Rows from block 5 of a small self-supervised image encoder, named by matrix and row number. Rows with one number belong to one channel. Each number is 128 + 32 x the weight over its row's rms, rounded and kept within 0 to 255. All counts start at 0. Numbers have three digits each.
After each channel's rows are labels from the 100 images, of 14976, where the channel reaches its highest value: "strongest on" is what is common among them. Only what is clearly more common there than usual is listed. The data: scattered letters and digits in many colours.
# convs0: first 3x3 conv (model.blocks.5.convs.0.weight, 128x128x3x3, each kernel summed), inputs 0-127
# convs1: second 3x3 conv (model.blocks.5.convs.1.weight, 128x128x3x3, transposed, each kernel summed), outputs 0-127

convs0.98:134141102132146132141116135136116165136118132138155087152165121140150130118150071113133118141120129130128157114114117138105080121132131131131117101179138135132128133115152116145125000126126132132089110097072143160138128096071155127108148111163144115152116190093197162000084150183133151162086148117154121129130133119133136108099119125106121137139146139134138158107109169134121136160124
convs1.98:152147206136143088110119131068113094160116114120089197092135116090120106145077090128100149141115159185189152120152138118135119107139149113190100159129147121108123108142127115118135048145114120117104128120158170150120130114179166125114105087142071117105110090085115083000158116091088090104165122101098134127072142105082121097100147084098097158120079123159149132083121097155124114197122
strongest on: count: one

convs0.65:141149106125135108134111201113116093122126130102102169143125084057061091163155086146090105130111137134138107113133128177134085134164137105172145116067114112153110116133122134119132149091167095121106055121137156115135124068145137139147165104109142137052142116172089137136154183114134149168125159105136112137106045097133197102106117114004133132146166203097115098147162069133144174118082
convs1.65:138146124114112169142138032154157168113115119124157120141126161199109130120130091124166131095178121115085165163125182067164098129129137119064125109148123109133167151077133115178158171150101107097104177173129144098146125139141152116139058144154099112166151134100146182170157139145122094127152040166081142094170089199091121134115111167163119099099131059115152162138117165175072102139176
strongest on: yellow; white; pink; orange

convs0.95:112121108118115135161111169157135092096112106154142043089130133135161157056081149087119197158110095131175101124142118099131141159141083135126109129149116157116162084129108134101089098119163152128136157173104146123094124105152109221154119116147122103147124129114103129073068111104172125128080156123103103125106103130049123122161109103168203170173057188146123055143111101072156177170152
convs1.95:163136124135114167130180000035122162093159096108122142177106140086132074131143105131136085093154150164113130090104118147139088131066151169157172116121115114137151154118136122131152112140136029113125152139192171135115173116118136079113157135108075126141134134170152134144195132143158126136073090154084118080152079158105105115095152094110091116092174146143136100136126130161092134148133
strongest on: yellow; orange

convs0.7:120179117133189228166128143125129136137148137144101151119112146129136103139113143132165155083135188065174046115122087165163098139149153133167090128094115107102099100094125105099115172113122101134118080128082106037145091174051106146080113172113107117111196123111129095154075126145130093157099130134110127146173105158136172139150132159153141172114110154182118123058076172138085106121138
convs1.7:131141134128122096115166172171125145107133089148125084153144100153145189107134193100141169138138118166093083147113124110063176141122105144143188126133127117149135138121164120126209096156165178136115137119131128218131153132185118092153101121155149219193094175180143148146190138206113105102100170119147114126074134125137148167118122090137164110198115105122133134188182165149146112137159
strongest on: the character M

convs0.126:168135176111185158133175134136099208117119118135149145141140132145123063135167156130120085100109126101070095111106118163074130114162134122148078129044146152132139191156133134172116231087141175149137121131125088091147075094168102099074195081131166125150117140180160139202158111162151142159180112129085100100143121120134151140165113122121079143102126159149122115177130119105156137110186
convs1.126:070103033125096077096118127081159073127190139151116195082098152091143111107164202111153144105101118145160160189147090125112084120105180098113149141180154125170104108086104147077140109143122067110137115139109108120185171104152155139129092137125096160119142087047120123119078117108078103078090136130146141165156129136142143139097101130135166122112103121114143182064113132113131150096065
strongest on: count: one

convs0.106:089183076107151164117132167148114111174020213144118131161097149123133165143156086108125105146133126133150095135109108136130078087136104125135132140141136119103136155136100116113085043117129139107153115105127117122087122118106103098127116147142119153123074100108124083098101082121106079060077150127138058134125205135191133131127115118104144069146186124145164087122118099173227081149133
convs1.106:052120084087104125130129139172076076137088095138110151070056131055126135116117154145137062124125168150123122124150180088129155217124163101136131162131137184139186154161156177152180079148134167130123107107123114164132113146137144141123099093105217091153147112136119095131109102100162131029116093147064097116112125128124161110138155137140158133171113115157184089092132122132142114113165
strongest on: yellow; pink; white

convs0.40:113088125094095089122134150129113099127167115121117087135114120035123105098120116112101142142165116096130085081119151118167157110136092109172183126143146106122132091166231131102089074111179145119128150222087102069126034073130122107136110120126128100136118094160133105069050170115126113145049132130154171120116141062160144108135110143111123124156128133146101136133086172140132107181139
convs1.40:135097075120122211106132071053136166145097156129094112132093121181164137127160053120163152066117120098079117098074168136135168213128169098124117130112095156164131142137136092093059154144136135181143159106135170105160168101115072085108097159151138157137127108182133140152159095116099097110131108155161141162187093164129146119126144123119150132101126126142153034121140092133099170080117
strongest on: the character I; the character 1

convs0.121:147207069114148087126117152213114135128134153135126175157155126123134150109138199138126175139107137161154108114108123112132158137115138116105130133094101109105116111121102109102113173103106088104067073143145109112108129175146112139125113107134124124117120149145124202201141157159141136180030156111143142120156129090184147093183122157121126163102174097123112008211084120103113130112095
convs1.121:099109136130151142062123092095173189110122167153138165136112130078095105149118085075120139116116160104111112141111164123107088148120092135095118128155150100141090200208085137117096105118113127123100106106135136109123150084148178140113152119160141132149066115123172086064096118126098133063148127144062063140110175146000103135080152096155146145152106134122104174098124151140110124083138
strongest on: count: one

convs0.110:125120123108106151103089109118068136132161141148117158134147127117106144123126158117153091138070155076176171099136098142151135177181135065147127127099153127165094200133136095153149151170102151126151165121154158099060122081119164126065135097089117142071157167129123075151177128060144093104116111125142142125145149113172136077132172148180114063094130186118136119033096185176149104092084
convs1.110:099114191118114135136118096090153135130124103065151108158094158142094103145077141128073130094144086116112061110113147127117110059135140127074105141131079147127085040145079148112101149095155111171087097106102108187188105153126102081168098106152129032127110111088116117110053105105140122138136197137110163114073123106112158139144115119109152172138117114156134101178156081092111126167189
strongest on: count: one

convs0.90:129205138078168127164113178116130114100137126119136164128117104158138165164135111138100141212100043093118094191104099116133104029111064133112074179170140113119163122176154169150162085123114146134164146114134121160117099097119108146117166154211097165147119153148137150087155101142114130140087131126088120120148124117122133134065091104088088139135095157131121074108074195152114114074116
convs1.90:111041187129159143124157134147127071109111135105096138083138102075127081091164136102096091075104175170172139078200133151125180095135162192161133077127146138093103122076111130135095152135136123125112088132098147092148089179122115121129177110084117146085124135128105089136133121120084130121140136104169137169136058087130155161174127142130128111133119077093132222145176078116200108100140
strongest on: the character K

convs0.97:104081099154128139112149121114125154184085160193130086164116154126171142109179082115129139162127117128139085122105119105120134101119100119113132115096124105000128134146155105129127070077116135137128148108145103066127099171143153113119126142065132128124167108206150129219114106109139124167146142139155101118079168143143086162141109107152173147202092207169149113186114108119136144130161
convs1.97:143109121137186111098132100090116185071081120128119086181107117092148054155156150094138161127126125108112109147126137124155154123091115132136166135211079092170108137133103084128106246143146122161106155153078141185154094117168107146170186130149117078163116103111163085101088089175103122084139154153120141063155163126156153077113115113123131134139152070159143103135155199143130157150151
strongest on: brown

convs0.75:134115155185169127129150129166146135173150172165094079129161119152112136123142114158140160136127110092094091124115106088157037039194140159145105124142149180142124134146116146114128029099126134129127128087156158092133129119116112127148155099090145105138186130170173148092093105170101162123159176123118126112176127159123121149087106105119178182195085119136135065195182147110166099184108
convs1.75:129163095059124145115155107233126123053113081113135151135163172191124108127105149137136128178175144148094094172065116111184087130091138136111120158146170138125147149118196124153166132160150181123056107196117130112124098108147155116099102076135132164131120159127111162101133153133132156231143119159171173181132139143122127135125149114136112163106205133153154140156104116181106138127155
strongest on: orange; pink; white; yellow

convs0.15:166154123155195161168136147122146185115180127099073206120121149093107145160100190143123132106107153151063077108097102066090097124136144173066118139147100111126106093101092100100138162149087124132104126137133095134116172136050154069137111119110089129127139116096139100142141142129103136155083104096113142095122124139118104084074129116105150211111108107165110131133146202036174124182152
convs1.15:088129136136143098107066152194140044133120134164091043135065083081142139109111128119183134176121150153140178157156148095158164145143152138149146101156117124120126149113153138112118091127119156130147098061109113134114093128169096107084115101195138161184123165131146116126108117149141141148206172127134107208167090108105158156171147108107086072182138141093160105090099123186126164077146
strongest on: the character W; largest: W; count: one

convs0.27:091133191137132150138103124145103107127131142131132121096155102108065094129119144138152131119078126078125162101129194116109130094104071143088185109107130145076146075133117157026127205110102120074090130201133085139153112177148094078093129108104095111147131149150221087080098104099170109127104102155130116102134076133145172126104142110115193117123088166140121137151110073081164141158103
convs1.27:084104091141153102126092130147201118139151160109117094145089079100153161124147144100125115135147141124149171145127108158120092118124152161179137150167122163000121188078103151184109123080088083139146080102136139139097098119159093184127153101104156099133133113103108147182138119157144142173159113125122132149146116115155121095101149179141066095150110125118138120120155184149142153133136
strongest on: black; count: two

convs0.33:131114155153159080095138095147143108106148091147131154181174141129160098097116071116129206128117117163167137123111149124123070069148106142166160124123141118116113131140110106093110089126130118108098138121151146136137104151167208139152254132180066161160107143125132149066127187136195092139111132174167186135180098115095092124138148119111150154100104135169131040093132093118117137084154
convs1.33:159050116177142186185087142153117129166169115125132087084118134100146182127147126137100093185146120118100121133124107091149182178121105106093103115151152156121210087124125160154148171108135172125143132149134119091156093087114084142106098107118198154119138120141125142170138100111169068081133134089124082128101174138143180135126149162171138102152189077040122184140111175138121067146095
strongest on: count: one

convs0.45:113054114118113081056092052050138106107189087118126191174164115119117130116133164094150171067140082112162160129116147139153094139117079118135141175127136165123121150188156104163136091149120100134101109162149169156113101129161111161167146115164118170152137164130133163112106181149135106146031133120103122130101102097103095080105084123103120190121195151111156161098136115188115139124136
convs1.45:171183105149079146165161199141105149170126170136169080110134154120160184150103095100154124186121164095106077187149065059083165141136113084126101113138170149150187095095124129081138146137149176148172138077162104115174091141062161116114114153130157103107119124115118124134135091103177150069191139115151122151101127130135136131156108156201165112164095164163142076140135173099153121136147
strongest on: count: one

convs0.18:117075091084186086148130122089165127121095120087101166145091128109059141099155145125108102116172118120126091155071145105145112072124161108167090067139107126139116155185071179196126133142106146146129129101163127052151137063087139190162089156135137149134108166103139130131075074140123155097124114109148126121119139139180111144091109103076139091119145093116159030144145111135099161121203
convs1.18:135198159123114169136140214131109130162152127147162118090167135187185113144131070185117121140099144114192137094139128129130165135221161092147135120092138143222124140116204135111118132104097093085103072085107142151099136173111168098134094094152128116087121160121104135113148148134169136108117129099083153155159116122101144141154129145171122176156122166132128213132124191121148168188113
strongest on: count: one

convs0.80:124160095087084137154110140093103152149133124086135148033146047169099146126191155121186097100100087091171157154150105121156139107130111131139154164191075105149100094139105114099154157110161083059117179148136154164100095126105146103034101069131128134129155164105168144105152130108091121137111115146115124100130159185125136049123130078137104131076079154137098127067132123110151136097110
convs1.80:117116130109067172107136128185138135086111079126135041159145169155086195106120089130141167093120166147106122093189140104124087139107137103062166153090153182149157089153115146171101107144111147195123111140103137114155140164125119128204115143110111112113124112087123116154091110103195051110072191161127136105107091137194121142118137151107172107145118121139118134118082067131059096165134
strongest on: the character 8

convs0.32:135143092130109158129111079131128143105063119119147075148130159168171140118147101158165166179135138190131196162177099113141090078166135159142097121134134102058121114116117103098127044199129112102134117153104114056094143186076094155091185157133096075089117111125125131071091091151109115143096154109157156175105127172091139151179172094161145143113134155117100094159144065117109163149112
convs1.32:111126054133194094088094108162104132163124147136071081095127105117144103066069189105107112097138091106135108138136127147105160128142112115211096137141145141151132153161203138197159156082122159166072078115099135154157106114180150175155092071140164144163129134124128150127066131078124142155077106143129141134075180110123112143117056100122131085153151118125175128170158120108177162115152
strongest on: black; count: two

convs0.78:093171156193152122143126114131214144084092156099161204148123095131166128135136119134168114085134144124132093000169153091171162154170134149121141155115121122112123132096097131074156066115111122122141094153157135131196083173093138126188178116132122133119121156130120100076111109132120127117141107120119146140145085063118136156223086134117192152123143148141148144153101179118131164135121
convs1.78:132157189087146177122119049160068080046139136128127086150168147167082082106102143122093183142156064150098131192072153088158098074096140131127121118120099155100176154167149111201138119153127180131113188204153180091099132101153103141115102127115134129164143129140143147146146138141115122147139076152133141145133104201161151124083171125123102132128174154126120079127140117185126096129120
strongest on: white; yellow; orange

convs0.87:096077095123106118046108095098139115092078141131103098137115162131106132118123090131163152124148144143169107074131205166125114114122143170127135138139123097117174109171098115131124144113130207155118093065082121087120128080094065127086124118098135092165150093142136139123165135122119118117164112178133149108128177216120146123115119129179155124159016130082161175147139131036100151090135
convs1.87:147048119114165171150096159155193101125138097111131149113133105104139165145129182103118137161126120149115133128187105087170161184154139152165119112093156142120089138132129141099113143122152094074118110111104107131147132176149121132125122102125133136102143119109103068147139109136127112128000157135191198204122145105167193171205116111164162145144155138140100082118143103154182105162143
strongest on: orange; pink; white; yellow